config = dict(
    train_examples=26041,
    gain_aug_db=10,
    input='log_mel',
    arch='jasper',
    widths=[96, 144, 208],
    momentum=0.95,
    nesterov=True,
    orthogonalizer='newton_schulz_5',
    adamw_lr_other_params=0.0012,
    batch_size=128,
    epochs=57.5,
    lr_schedule='cosine',
    final_lr_fraction=0,
    warmup_steps=580,
    adamw_weight_decay_other_params=0.05,
)
Rows from block 9, named by matrix and row number. Each number is 128 + 32 x the weight over its row's rms, rounded and kept within 0 to 255. All counts start at 0. Numbers have three digits each. After the name is the row's rms in percent of the matrix's.
# short0: shortcut pointwise conv (model.blocks.9.short.0.weight, 208x144x1), inputs 72-143
short0.12 100:119098076087130132177143110157133158116131114090101102110184150096098129148179134149135113086111133102126185117139133104143104147154154109088073069148092122065132076126190101131156117189204127107097122168205124134145
short0.13 098:155097106113186115123053123126142170113151052151124120102178142140188152160160089100160078134103093118186098176101090098145187156125096139069048165112113101091083122130133139089132096174082185110156084185181117137080
short0.14 093:212153159169136088122128125184114055097091107150146154157148118140134097124129154138175115140140120152169143111119165133074133090119116086160145125141139106100127136160152178165175110102162152128083050091111110161147
short0.15 091:108135159137132108138147110088122096075157144151174189155170100169115133118107144123163119059140131143147111102098163100112109087186104154094141093148162117135095173147099122129159163154114089085101114149125164108092
short0.16 110:079120151120190137075100083147173121121136111106134101085113129204165130094118135255107108157117093133120124094080113111146118119103136128148144124138159133100145107079120102076168097137154141088155127166151102080127
short0.17 100:152128079126173077120168179099154120121062082129151177124169155126152173141144107146145100124113074132113149130147112101116131165107156125147117110047213141147183138133154106179117125112126191073057141136121099098112
short0.18 097:158082112127078118072142097201153097111137168097093118116128198151099108165207167160154134131116127138087087177096135103100150111150176097103112098133131132092130112073178095135084181115124106103133141110114091083103
short0.19 101:107145173167085149133096117141137205134129168160114136171112105140116072140190059124167183156146151132172117136121104179131114073160088122143095119165124136046175127184096145125157159102130166179136079092139109140115
short0.20 102:137123114049112113052178120135134125143143143127152177102103134145111138156094175100096153136135049146118063085107120087133128068147130097132170097109160145132164177113125122149096106137133121081107228105108135152107
short0.21 092:150136126115114125192143139140194103113132145099133135112171143099166095106128126177128075088129157136121119117147089109150123075106186220125093096070093174138130105112090114118159084122142108106080201091130133139116
short0.22 105:124105112128140150098124149138176165054091129079137205152092124132166143145115180159146092147196095099118139173099072146096123118126172079049131179103146125110134105129102091129070115116100097103155073154107097160129
short0.23 104:091103120085139115132093186121116081169137096116080135117058127156156185101101126118159156144107122132138093134128147101151096120129177089152115070090113113128105114113171095216072130124135102135115112115131117128162
short0.24 102:067124175098122110094128117158138157173096096158160105146132145103123115127122101113099193116128108102109162150178111103135106121102150126104080078110101161131100093156223142124116107183176143143208151131081145124146
short0.25 099:114138173080147128122098141105117095129152165101150123150120129107132114108094096216099077124182156127094165154151158163134068138126121172162121099119140102101114189113061105166093129074118146132099087163232177111104
short0.26 094:123121103075103131135123090132132147100078093082158152146116096125091086158165166065140118182103175103186131119100155128186110128121072153136134144095135115178129079111173154160104141182199069148167126093095150091165
short0.27 100:109124186097135158122169125133117157182107147092088201105159159113213123112131145136179201103109131125118132135127106119108173129143124065155145066079153128125060210142099178158156114137078160151179181113112082081131
short0.28 096:134056113102096095102124111113121126092099094081091111149083105110149086164102099166114112073105106111111102093098130135138092168117137114113117145171124145120118124170158088187131112206154129105106189077108170175115
short0.29 099:090152074140094140077108134144131148154187159107108137121118174079143129160184112150140150097153163144115100190182153111106132117175173085182132098193129155117110197124126069139160147117136119114083172098066116162083
short0.30 098:104134117095159091068077147182122131144050156164078105106138127074128159102131198120151215077093096146076150127127125156127147118129127120139064143121104140128151192105106118071122125185149140140052083189113139148110
short0.31 106:181120077172076161153083163077137129122073125083127077123147136131088135130143119143142096107131148165129070160148073132169127138108114143146121144071152137126144142115167143147112149100158159104139147110214120128110
short0.32 098:158138116133119119118105101166123104089130189120117136225121138067152156121164136077131099077110082166151059111159156154146158103162150159116142131083058148112156129136072092084070153104056148169135102180160123112172
short0.33 102:146110240088052113086123113124109103103142158107120088133098130139138173142106144172114117092087127164110141139051126130154095104116124146144112090123095165134111158116155149181118163177175105116171117136092157085139
short0.34 098:107106123102118136115163116079179077140153188086121190149119124131131147137123111117104146060121130123072120131063127049154128147151129103146135115104133140136127150164118155153080107101160157132111063131106115146092
short0.35 104:081133136158084178108095123119158177051093163159150081120142141154122083136092146135201134103102140174145128083132163128109079123109137101129124179116112103100141190202152135140095156102094069198127171037109082090146
short0.36 104:079120094097213135117092170135143127111120161177090176141108157126134133180172068146057106093146121100154126191131104141120113121107162100118093110070162131127157120156129122122207131119097144147122150037115189129140
short0.37 100:140161082118153161131137090145144130077165109090158142125093133126121137062166108129100119162129106101168152176136163155083138189133049150119149142113103097116113150108121067133027111088093121152122160126149208116185
short0.38 098:122114109135109121144253110099130148113079106164159141086133103144080077146148101100136117176124127117132061095080147160097108111114177120117103174182147112107132082118070134080126060092099072156215050113140171150106
short0.39 105:157122118072105183119160172124093060144187117148121087098114180212104076141120118117140129116129150114078165162110112123151102160091117088151114104136124122158109142144144111123118138124142168084133147149152086118181
short0.40 104:121128087146089170107149147134108140112105069159141161148151069130139126140092132163154126117153162073187115114137081127174121163120122099096156133141199081186139176181184094132164127093195155164133110127156221078171
short0.41 094:146183068176134108118103181127134186185111144111141114167136193099101115114133100123116087165128162118106092142139110122174044106123154121093106176091162115080157142079098078106113143152141123110127108130169094109127
short0.42 100:063114117165166160093107128148147096123090141138107144151081131146158164171162101081128123060135138104086141079155103100117134080068134060063127091135152129118156123094096173080145115135128151090124055076103101118113
short0.43 097:096125095097084129146147143159172098133082113114137149156122134108197071158107093132114101151108153130097165085162188169078150105140103103126096139111177148111077083055177112160103108164180146136089068094172120123095
short0.44 099:109107167148177134152129111151105176150171110136098073165148121136117164127090131108149163086085134152172075154175173146125077074185156066168138091155130120095093140086093167141064073098152123110114139130102128170114
short0.45 102:172082112096095200123138105122111147202101073082123153179152195141077128086174111155123175123104116155145156156092135101155104126167095143127107134158146111119133147155064129124122185161132192071101082142123094177120
short0.46 090:119111134181194168126050187073096088170110125128108080121114120105113162124139114072126053118152117161105173097113142143100115123126122129122169047167108126129139073158069135112147144083164111197182072145106116122160
short0.47 101:109116090103068193132129169125122133170120084130131075113129132139113101134169130172182127133094118102153107165143110118162065127176113110142096074101065070173155151085086132134116157140114083117182162100182096165139
short0.48 098:147141135155100083132092146113102161171114104139145128166116107202109172123145128133113187018228127132132144149144047156142109062131133200137109111143093129139127106133095067128094126135082128093115137080128122082136
short0.49 102:103179155157153154081123092121080099148190135155161096115161113189088092089130100128132075039162146161092152178185136110120122126089142149132149114079107099140117127129116137161160188164179133083069109120110108098122
short0.50 094:100106144129132122150136129129130138105097111189114073112064114116120132204152133124136126107117070182096088101157160085193151150161160175119113069102157097084127163138080125109098136145134112108153122101168052162207
short0.51 105:209134120115185133153156129153126171147129160094122097096091139114230116146164193131102118080077183133101092211098133111103123066111118143071161152115119133094197108132116096141121120092104097145087155103137086097130
short0.52 101:119123134118113150115145136152116078114139136137132192146160108138108151133101114160091137060153086146101087152108059089137065146178128096165092097066164134106123124146101133067125152169046097090146150080085145188135
short0.53 108:085107121099114135119144107171168156069115166088127149136120111180137129140190168112168129129142192124146093099132068152110110173144104081136121138121113126170172158131112145113114132119177140090108170125132161054148
short0.54 101:201122155112120090113111150097182107128139158165091138166155109141120069122110146158112169049111129132163116151083155119122095106115113083167119140081150128138133114177101099119047125151135164136118147120163094076168
short0.55 101:174042100094119097118141166098109125144123128170169135119124101133087171134154144109095196154185126195083113152101115152142108157118183119094148045145083093166126131178147098117148113120154129141117113139082059171094
short0.56 096:070153152140099142107109112126128186169118156045107112140156173171090048144072170160120115107127108174182119155102052107111120105096097122143125104099066180142166092134099100158127112128138117167133146098136143111121
short0.57 100:105143137197151174086132092092126098146100146085103111157133099180147133166102159159152170098099123154170166143091114166112095074135153100098092125161089162136141120154149120136081072129101101152162025142119099151142
short0.58 090:113193087177119127025181120127129175144120129108091093131131174103164121047116132158096104098126118157132139137107187116139152119121145100159101099110110174071172120099120103112142116101089124108121142089130120118109
short0.59 106:066150140150080075123149139109102124129074146108127150169138116112061154178135154155125097127181106133052159103120131155109127179164129135170106070096113123163079104144095140129107102136137090122144069106117168111115
short0.60 102:136134122118142098139111096070129123136072094106091113078058133119139143144118170107160120084187108105088164141177154136115104101177156145128142133131030079069114089139128156152118155094101098109112189112171158133152
short0.61 094:107181131138116102136144141112119107147132056068153136116093139075109147114148114115148165095151079063121098097165107149186116135102151166133149103094121170126147073111119104108194101111061142145157182166091119145156
short0.62 103:131127182175092085127140095112129126135127173117142088147168133119087081115168087133097149053094085149173146144136112089125124181159126154134157133140183122096086105158181121119024069088129131113132132186130121121111
short0.63 105:163107143122072103133146172119134143179165121121144121187072188186157156110106163106093188103041140120103135151147132129136179118132138133121160109080176147126173124193095063120184139121108147082114061143116144125126
short0.64 102:175111140108092084088118158151150071107162112084186117152151130157126099131128070117106130075101123073103110143060105088116147120110094153153155103121135085101106081108133102163078165151075109102098181162118123123095
short0.65 107:144090099130137141076111109078167140137101067089104112149146117133140147138115137130147115174103107166149116171178120114179114146119108156119106083087122063134126099116139096120161132151129130157119095134152089099118
short0.66 103:119113137229165157076081144132147113117124129108105178128166184087124160074111102149128175093120127168114148126127088057142133143165072128148143094166145152156065216093151035130138068122136087150159147127136155156136
short0.67 095:188118088109087139066105103127084105097122143154114147140151096147106085075096165165106097092166109062103112184080118191068159166142105134157117138071121125115156168135104153131098113131108117088109139135148108078180
short0.68 103:109125150070122150125075115128110150137084108100100104197118187129159107137117135123119133117193083142088113135111082132103128112134168175154117196150138163111102116162120118115067168112163121104138130137090100146167
short0.69 102:148116153130132157120146154160132209101143153088111137175146104126107147099110110147156158141126114101121165108082126132150110140122111119116105156092080155138189116149201121142091142214139209088118145084158066122139
short0.70 099:168118139114126107117138121108135129119127103127133130132147124134132128100112152138161177130119139064100219125155121112136124154079101175199078153117127023167096074095124125127190049101114107131122182164133183143147
short0.71 101:083153092165147152078111188132141128152119138108118072134145171166143166121116111093106122061075109115059104086138108124096098174121111121147111167160117125078086170123090140121149122142171123101178114089164082132117
short0.72 094:193106129161139099151149101123126119157111169118126088115154157124114072173121045168173137192082155097126144150062165102118104070143184126125165155083104177092156163166043145129096110137092089130139117126121060137158
short0.73 109:134113156162100084088100154155141086113149123128119096135206116213158069157149104172192159128103104099076111138115104095126116120133155105112129100142107091101162089142123117118095137142089106157074156107082092134074
short0.74 107:089112169080126093057159117125112104133097131125168089145165147145123171142128088138142111134064102092149137122180095117130119105127112154128162140087121144114116129094219183096184138186075139178173151099162092077135
short0.75 106:167158137094123083103142153055129126124093145089154163129141108162164085118129100152116117174100131120089090121140116154132122094120108100165142153147109133158113164161090128160062084159149182074088119199192112129125
short0.76 099:109129133125140165070131105108114112082108127057101152151113135079078178118094111154122167104095126168100135116099111121167120084071142137135043121138188141080130097172200091095096093147126101097139203111057130126169
short0.77 097:160170073174137141097140206104147150110103127124084107116118133095094145085191126143148129088111110137133108103161085160170087180127083126159086120107097131108111139118149137151162167159134110174146176098014130087120
short0.78 098:118194104165090075129181118108140157169128122197113123147181149119090149126089091096064157169108136049125108083102153105166094103175145131154094095114142158116129141139140198133148153185153117116098095159134125147135
short0.79 106:084150179132173134126100061114113159097083118155098143191180154168113104103111206103144108092064222123097131130114083155150113136102129122106125118073084134121165167134171129099110191095126104134187145086078144122151
short0.80 108:138164131125103190121078093116090167184128124129117133096151107130091168187208146093160105122129118126128120123068104119136098136158121161147107073130136127107064116121203105132141143181078130113115176136063130136137
short0.81 101:128141125097127132105134108136132140109211150099177099112156198126124112073183122105160083100142146106194136113091131131112188116155147143105136118118088151133121143177100090118126176113174192082123153129202154097177
short0.82 089:083147156117094117189115109118147133105086178116112139168134124103155134110104076064153139110158173116156164130129053159093106166105152110129197093114131151135123165088120151105107134150034154103195092132130135102157
short0.83 098:165144119106120093140135158118118129141144124165166081074099166124128142052154134106163112129120154143178080132090126099148136125098097102093091151125154120118188094169127116155116190145116081163130219139102154081148
short0.84 106:099138153113083154096168155098160180157112113159112192083141087194116114109121153076068143080198138107129133111134107141052126135150091198126100120115101112136143110088161109105123150143098132103104160090195163124190
short0.85 105:083128136092164135086112134074157093161097153088122112130118129111142055087117118113083098131138141140110132151150057168130117142112124138138198115121087129122076224119122130125084099144168140094073114141149045095143
short0.86 100:139155124082097117105106090175143158089168079106095159155075133145170164098173083118127161145109080121141123126174120118164078081165119131118088083108137129120116100175117129116096162128196127175158118071100160077120
short0.87 100:159148119125094137102183091079118102092177119101174111077107095142131132141109108137132130154144149174117120142136214119194138125108110061099156157127127121169114151153164161171127148109069151134132136141115092041100
short0.88 107:142131163166119127170139166141174137159083153105095105100143125103140108189122099052110082109107150121106114128176150128097117077076137136119105132076162104098137095117066131083180132185205145159105106131061161158119
short0.89 107:142147119112167129098123129150124083239136120131066130088157125173129156096106106134107196028113135078118129138153125081131115079088108106138099080079132168138123101144104114111169081149133123165061111125172136149102
short0.90 090:122108118125115144106171134085201073101118112105115086120092101146116058184102153128128115142122122086090101140117106075100083097152166066109106094070127173132064144138089131075141114141115142123123098120143152113100
short0.91 097:179140178130122097106140114174088136107136085168125159103083110142066160148061094119140137101115105114179081109209054101103163123082148126101123115105126143124140115191118126162069072116130114143099093171167108131120
short0.92 099:064092132169171145096158076126149128209129104156121127114135110152095126148131089116089107126157133134089176124172097115072146192114128114147113092154170152092070088181128077143133158088098221210150092176132143132141
short0.93 106:117144134186109144123134149142110158077108143147071117119154113146116125140110100166103208073083167073121210157163095135152132133137139123115166034167134105102146154102072118044136121159143145116085129165151085130111
short0.94 101:117111099107137092087138111149117169077065104118126168166149137163086123118134087170125093113137115116188180118128021098073182099110143064110138177138108140085169107154126130117113085120144108140112132101127114106148
short0.95 100:204116123144138149145169168097130101166132077131094101106168069148099099096080136156103122119174115189148116131141101081066104208140121124110160147146151141141139179100094089095131107157114134135156129118176143124113
short0.96 103:124148134170097122142144104118162088096110168101134106174188162126113136105156143114114093157064107130189095150109201130130104125078164121202029077104086156084154120092162094121119100137155134085193082122125121203145
short0.97 101:123077151128083120114088103170147083231151161143124127177208106148123134121106113165126095211133079127143154117092077096151121129136121111182142127110180146129160113128097100125142035172148140170128107132068121103135
short0.98 102:204136146094111138108094130153102080157161141083160105180116098131103090081166158124123099104143098202146097143071115132117140137116130126093108133173146112158139089193109099080127139109137087084059152124149082106153
short0.99 109:115153088164110112136132120105156109096091142096125174151168090104171151133145142140071155068086084131102082164160154078095133080175134072175064093073138142146104080140100099101161111107144147136148122112148151161161
short0.100 102:121132175117093133102139120125175125141185092128107115131115102169151122093157174140116130149165125182131134080190102103107098197136058131146088139152098165107135144053173121218142164092125083131076132109151116147145
short0.101 095:125121102160067183150085157147155099111130141118069122167094121079052078135128128084128143103213090119098153154135157087134146099067127086171154114169103128142133075117128118115080114092109124142099084169092140166145
short0.102 095:121146123087154132144118099108095091157173100177168075148110149116138130157116090143104117112149133110189181115118090101129103114090097116119129132106133137160161140155165081094110119114152074194101165099109125122186
short0.103 102:113133126127137174048134158098164116066093115067116107137109163131145139131084146098136138159110082045131113135166162127154066081077159119098132132100108112174095115078151172151112104079137218045136127150108157121093
short0.104 104:056093130104101113132222124131107080117133076129156135133132136089117153106091154162122053101175165123129118127130166142122110142147082162124152109129151112130081228135102101146078159169143114108075166109119166053106
short0.105 093:082112135131140104110129161128139125146180113096162092122148083141101123170077132126140101116115193152112116108059148116134118155085061072108165105131137108127153089106127148114052169099026120100087170135086156145122
short0.106 098:130136108154093116062107149095156032126115125180132089163185091130188121083117151101143137124178142091113112168103120072140124159137126161109158109091151116178128165143161106141131115108114136089149071137103151128121
short0.107 099:099107183109155101111082130111104093104171167129059136125139184176164158146154086135148158128090111084095111134098078093096147104133125155102164132141129131154070094116182096148172133063121152159153114070186069055141
short0.108 100:050152226091121113095110121137147108138104121167091161136106059128156137205189158140112175064112104121120076109129035116157075141122156122119113108118155101087143136120160118157117126146118143124132135157169136122164
short0.109 097:094075116097123092087083165087151159126146090119152076083115171111070145064165098189119150073140162133057148107132095206120128174153114098112131154186199143072203137109137106147157123153156164091093118106148115127140
short0.110 100:098165082108140144053131109138132110166131156115069137139110191169121133149149063144091109032157091106160154158155108146106159152127118131117126116069135122124088114121110115117092105101208107130127109135142160122107
short0.111 110:140117103083133108173100167152139153134184140164119102114180154096177121142137191130094127129077183076103103111084119166093066160101107070135096083123130113116085071194196149082123101120101177139113107133052133129097
short0.112 105:148128110141152137074156136043146121143125122181147178125072133181123123177201134114157112092110095148151145115101115095069135104124134142111129128145109130100078117137151141093101122111170145128095084195160143133123
short0.113 105:152191142103119131130109071135129100154040125163139062093169091115154152113121089128106138069128149134141106133169115100141069140097127095114124132162149113201104218141120163135134117212190139172101113157098103190166
short0.114 100:119145136039131108133099127090151118136179130080132165090122158139130188137108141100109126036103128096074120099133108116064093160119144048128136153086137138088069094131112115043125126161143123128148062138157125114129
short0.115 088:194095121080161101087163114104065133121105076109144127187156114127103145150126166093134196152137133116092074193134109154117161113100099128098137148129124107149128178082067126141120080179142125124104122084105142156143
short0.116 096:087171071166131196084081101158133109176132141115189113193183081171078077147099124155155088060086142118104056147121092074112142134161145120120146147065105112130120118123159122156164153123133115155127132112097133136117
short0.117 098:105102096131071176133140155094108128092128137139180037139105110115136121112148109174102229114156142154127091116144085133083177068154126124140159162163135076122122177159137118074081079206147210171130129077176152121159
short0.118 100:126166141154084119175021120133135188169117122164098115119091105149148140113165088173138132046108120111085098120080079123129126135220087138141143142150130143145108144141102152108108121138084125094136125152084091084115
short0.119 099:101110111176121126159070102114141104072104102155127137095098162107173183105136140141115088132146139073076078113210106109154149091131129097140095127136121154142133164114092110221107133149150085161072172135138136096088
short0.120 096:160121107138149050121184191108122093121097171176133177173141167113122107141076162165123144220112156145131078099128127129152146103104116178122127133113119149143145049132136163139128092131121169081098091077155134117126
short0.121 098:131142080108156132122131126128106145104110083087154158093061183110170181105115150147079130108157138120111116131131112108122065164166129120097092109102186141148168134058105098092149161108158184115121066089100138091154
short0.122 094:126143177154103101126140096161146212103155086176103133118117143139106133157134124126137116227139153160122091112111119121126120165143137163133091099135088122099066120126080075116144093181044122145115059147129116080072
short0.123 099:151097141143184182139138136160117086112125115157110184134114136102099113161132143111089206115153160113105106151150107152146136144041071095120149136160121081118173098156080105122132131136073105164115168124119205098116
short0.124 100:203142125143115133176145155143095091122094152119085161094106173107101154097099144165134100164154133144124132128156129122090116079145117108096094111172119174113124087129113161116128193110089117065173122093134167106156
short0.125 096:122131196098171106108206160113142129154113095102148166127110108128102133109139144190085119156114144131068115133087142103088123176135102107124112101126087084106111099209138170130101127128123137118160119106145108142113
short0.126 102:165101105166110150160103131143137163143137111135100100153113124125063105103158104124126106078216136193155095151142124105174090210126121113080091110116156120079152112124160096079085166122157141132110140131136120177104
short0.127 101:109144097163103164132074151166155119138095111149108172123170099101176138111111147167171093170170080163094148066111099130156063106077156104143110148157163137145065114183102153131108131110125089130121166112123114104106
short0.128 105:119167106108129169093139108107100073163135060199133133128101125135114119121129050127078116077148100109109171152138147121108170113170165076160100099117107115147133089091103128197107092186117144139155145126126113133106
short0.129 101:229148073137125132153147128115116131122138116066127145098120088116133089102176118124182098123134112121151083115121199097128148115124137104095125149107170170130152103161141072180160184154054140177150121106124123120175
short0.130 094:173097125158226122107117125094139147168118098126151168116055159155130108144190159153087166126097127146056135146110123123184128163136120139136114106076111093091077179109153136224117120124117125196130166163108074119180
short0.131 103:055116146103167144140153100106125074129140097122102125124144106084132138116133094127098138066171084118101116131128078155203120143132178112096113084151138070065175111210104135052153101108137142107096171193138103152138
short0.132 098:185165110106109148100134087148148136131162137129186214106115112161113074102093075145158166159121079115166108121160173138142131189147135130112114140117167130137161161087154157100075150084138097157156109146084075189164
short0.133 099:091110092099114115103127090122107112086111113187151141140183124075070090060132173170132121163138079123152157106082122107175088165096112202101123133119145150122141123106129072138167117186113106103132078113127115135122
short0.134 090:085107170135087118158110125153172097121169192145139164101190089113088099149055121147086104093118120112118129165152221075133119129091083087131162114128133124198143140129099090173109149161187089121116130115111184148108
short0.135 096:072108121134101126126168097143188049123140087072211134133184191115124140073139136164059123054160093167145125155107165130154112095138174205099119106142102128127088142125100101123168145101107149110121141162096114102149
short0.136 105:154147125112173120139150147096099133149175104099136097206113095070128076121128120128156130091129103076108128133120118153178094092151115133112124090080110100116170133090095168156100155084126145138162119214072107171119
short0.137 098:094111099099087110131130160149108162159148123211129180157116147115152107213131102125154166067138143097120145110164140059140122119141136156168115202089157096171101122221135133136199128117155109158165126117092076132129
short0.138 104:135165082127154155114083128120152118113147140143159165188101112131077145090173141135091156140152130104119141213082136124190144066095139161205151126074146106106159128110133100130109135123127145109127176137205133155161
short0.139 103:134108106162107136130177085154145195124097162178185097135107120104135161098110087114086129078121154096166154111147147153104129098148121114124084175118090099191179085152107094159131089097125130128120052156179121110165
short0.140 109:059147094099165102111150156109093099099144103112116147122166129163200148066160181085085140124155094119199152107182091087160080105072124166102161188141154115087180121116095145128123072135125204119133134174168135096134
short0.141 105:113115100110145106093140105100107154110136168146069102146097088087118144126091103134119146128128082158152097117124160039084145152140108101142094120095096103147145134146116117160180105082132080109110137231080100157164
short0.142 102:140161105083171119111110136110126150116115156087126205093162137159039176103099089087121167132095081141154124106113139112104145166187183155182141063095105133136149117123106107101122118106162137139110188124142109199117
short0.143 095:180089104121132146157086056143152091137124129091105129135120183143067120134091139089149061209166068140126147135114137079112179163091056116113141074122159127120105121139141158108146103149080139095115138156104169148101
short0.144 099:147122102161167139126094154087149096137118086161112096122174100088123142143123091165099160169142114151088107091146113130094107156130188134168126146152176071097120137120132118039126133215156204174123093058125135086136
short0.145 108:122138149119100140084122140093099124104108128134101098172146195167059138120117170206080094140104100106081129154116099114095130117139092138146112184111169127113085191187136093136126196115075091060108135095078135133190
short0.146 098:161112160099217140054137101103127068215088125158140147161124134141170114128120074124114104136109088105143112143078073145100114109131140122103127112148104140152138142154158161189108139155149149171110139118103112111163
short0.147 103:148135141173123135118129113116129118152130120104126122145132140161139092126140119136123116134141102082121151160131149157136109072071164095134102143125118126099162255158187084151029108122133153093131103168101152128115
short0.148 100:086111083140226185073117117092146125147126141128078190078104117154154108121125085120143082133107093104220136152111091105144152093122148145111096108103132089211116096094144129100096114124121154153075157119114059181187
short0.149 102:106156136089158167176065090157174124186080107120121071167120106163111106130142073161098159101140090097115120104153061164094135089165124144120149110098158068143107127152176153100144115148187139126096130130186145134153
short0.150 102:147090150073128159110125116147119075138137104073100091160143095075113130133115076148119071152194192117096180129123094135141144113068125133164104132074178119063146130164182135122082144090151162108094133110101088173129
short0.151 098:132181098175167145120135144112128088140119122114113164218126188202113119138207106112160113152092132146131149159130159142147138145147098072139119104152107101116107105128148167154131077089109196138092092121092133144155
short0.152 100:165116108141100088068171137157141107100152153121083112157075127162052159111142098141139094101105052158124173126055096121158127109163163133158098133167096106166135165081092092108167128099173125107107136063180110148092
short0.153 095:137093127128156121122092128148122130131079198195122199158171106116142121148151134127122128109119158212091114149134127096123125125175135150149110119142115173108131176157111118139143089140153118205095122148113100106052
short0.154 103:154119167160175116115106114130135115053128151193083100121162128172146159128143174156137133096090077137145142106178135121108115123157135144092143059176147127095140057126096147091092088144177173186082054112151180126157
short0.155 109:130079155155114118068136137118068144119126165205160148159110136165121094148144108104093147064125150145141137092132155116173091079080083114112109112115129116110166195148061138118109137122110136147109156152136162136107
short0.156 094:080174131148114087148158140138092075134201191130120161149103086149116097153130054129151076189115041092087148154116115127107116101143157131115133105143086116120101179116127161055172147137128125137103094113129152095186
short0.157 088:083137157125094165191177130159143164173108172090144117159114166090056100178089104135186119121140171125140127164114145095105135140138189096190118083110125110112151161172162037102149181140118092092127101111124141135066
short0.158 089:158164145093113096146122086202177152121167077087158087159131127122111126139126180125125134051117134125167164149095133083133137125103166119137110144093111137058093146072148083133138102147082099079136120122134100113090
short0.159 093:117109152144091128123175120150134164129168123097086142100180165140084074058151138112182112124115202140116103061114111095153136061149090096134153124161176113098121117138152106080084142144077114177100127161155095202148
short0.160 096:080136121130136115098150187145076137115154110124087133163164083135171127177123151094171122145165145101101142069191146082101154137102123116126162119155123123145205091161105126105150125099074134142133053110033127101118
short0.161 106:078124089118116155140074142100089093112126141081145120144184118117133139184109085180089145069193082084094097158086090160070147091157103155169134075067132124144127138190155146108134119118165175124157179116138162157105
short0.162 102:177163092160114173113144111120122137124146088160100126074056124098160202171136146092088185149144113098147189122094112112121097148142101091117105141131090144139120129080174125127151212142134109114073128118117198178105
short0.163 100:141130141144052150098183077122153160152087175138065094145109098096112159160149185093161148109135118117084120130086093128127102152129136133144177114100148106172090182081083136122146105164221146101141052133138174141090
short0.164 104:134156111188126111118121123127139131160066096160116121131148127121134109125136147111144113121116100086094092101079130135146066126161092126098091136125079079151155163199168134210127128133108091072103102174131168212072
short0.165 100:148180155168120106113123125103081095102121101142098107067140114143085059131075099090138111106134127117079101110132116094087124213156154111092164185172157152172144074171099101122067173123115143098116130183140138153165
short0.166 104:125147116144128119146141152194120118091069137139108114140109141157111122083092149152081120173122196150097131195115128154140147125140157103119162087125192103077098189098138083116141154120120134147113097092154193182150
short0.167 099:133148166122172112077129090130140133159093159177124129175159133131141148196122183124137123082089113119149185172056098142129086115090091116141090195147128099089099158112116100125069137132169170093113126129207203136099
short0.168 103:211179097130149089118184168124129152111117181160160144113139090171119141127098124111064131126088188169078079097144135158117117129125134176136083152065125185182141187147140116114128107086100139108063054165128125131172
short0.169 096:093170126113100133059106120100128159152160158098141161120137156151113121134166078053200125118115113166171162144066139108088142116128154172138131088149130146144128137194029154133134143131177150124118117117117156107125
short0.170 106:139112093118102088157103166125127093160075143133095155101137151116104118116159132153184134108143097141174099116095117129115132151062137133155191112127132091149143130129132128099097076083134137058096155101053115190147
short0.171 104:123125093073108127116146157131109067182143116178154127135166129144142120115102124072165159144139127138115140185146202179142090104121120100115126147220134187150125114101136155153089107134170172126088093124081116129105
short0.172 089:106191073141111145114105138173106147105121134205111047136104101139096173153091136145174106134089177126103161145101145128107148108132114138105147095157111167139080115199140084129128129093060101089138159117119180153087
short0.173 107:150129132180157115080104154143089106203075119198166125102094122063101165127087123162132142135151187166069152125120112181129079139096081104118095105155087107147139140167082157125118109107102083161122145189129155160107
short0.174 094:145116084124148160078146167102159148143098078106146123121121133135095169109124098164108182093070114151077097145118110075158096230120116144153143132175169110186096128126115139112146125133151097121073079108147081113109
short0.175 101:164146119160112087107135166119129182126167130160185120140143066111086067103100115120101133089072124155184146111081144095093148130138155139124108153142149156185192107128093083151070141072124095156081081126128095053167
short0.176 103:144075138115141144128115097128116151142077105192121121067080159133146181157191120150127136100164140110129166166069087119107143174129142178178173103144105098123223125124067161120194107161100149117144054186140184138080
short0.177 098:107158100145151153058148152148125155108179119125164088157164135137225157119098124078180139134165144072122102123140115127149092145141095106111129175112129139133148134119100085130119184063202161095065088119135077087086
short0.178 101:131108133133112139146074117128161145161101100175108085097120128136143118168182091118110107159109132114104147125147125111158105140161132158087093150123085108203128221103113170162131153095160147131084150143148107178080
short0.179 097:182139125077147091148095141090176053136097176142135172118075109195147109132121136152132098101076119167142117130080089126118114120129205122163133105184089098049086121170137087133148170111088094138155146158163125136127
short0.180 101:103123205082141161116129159108168144120167129148169150133098132101220089130135153115128123120177170120145164153194084103164081138124134118103139132085149122134132124082115111124076152108141152086087111109121135097097
short0.181 095:121116083115126128106130153113139076115087139136153091090193155123123108154108123087139104144150153098083151096136133143092111130148133104131140160145072156251127117125121137115166152141181159178102082141117149075144
short0.182 096:190130130127102158134134204128171128110111120120125158125139218125103115126132177101116156113175068123143079130135100183117078093129120078092135105106119080113155201104131137134160127181178139128137165159183123125178
short0.183 093:095159139110086068131043159157168093122069120157125160110119123095199130116159122148118068000163082130079095125123064118170150084105106157144130090107133166164103097150155162095052107059143099105147143128112090112159
short0.184 104:087140119199111116015138141135143148078138173166150130108139164109143111089163150112158117116087096081067133164092156135150130209148074139150156117159113107170113074109193058137112186109120128086146091112181122136154
short0.185 089:129145117096159152046119150122100115164084130146122074107182120144151175197130118155122143135143077130089122186151123144085128158152095107106165177116144121145118154108142136074129096123140075118114143125113131116135
short0.186 095:095112128169125098059126164138113144152102112155111128125111187093124066118107133144081101112144158158183104099105133178058077089149111061109084165121129092129228150105137153107159113178124126096087061123158104149121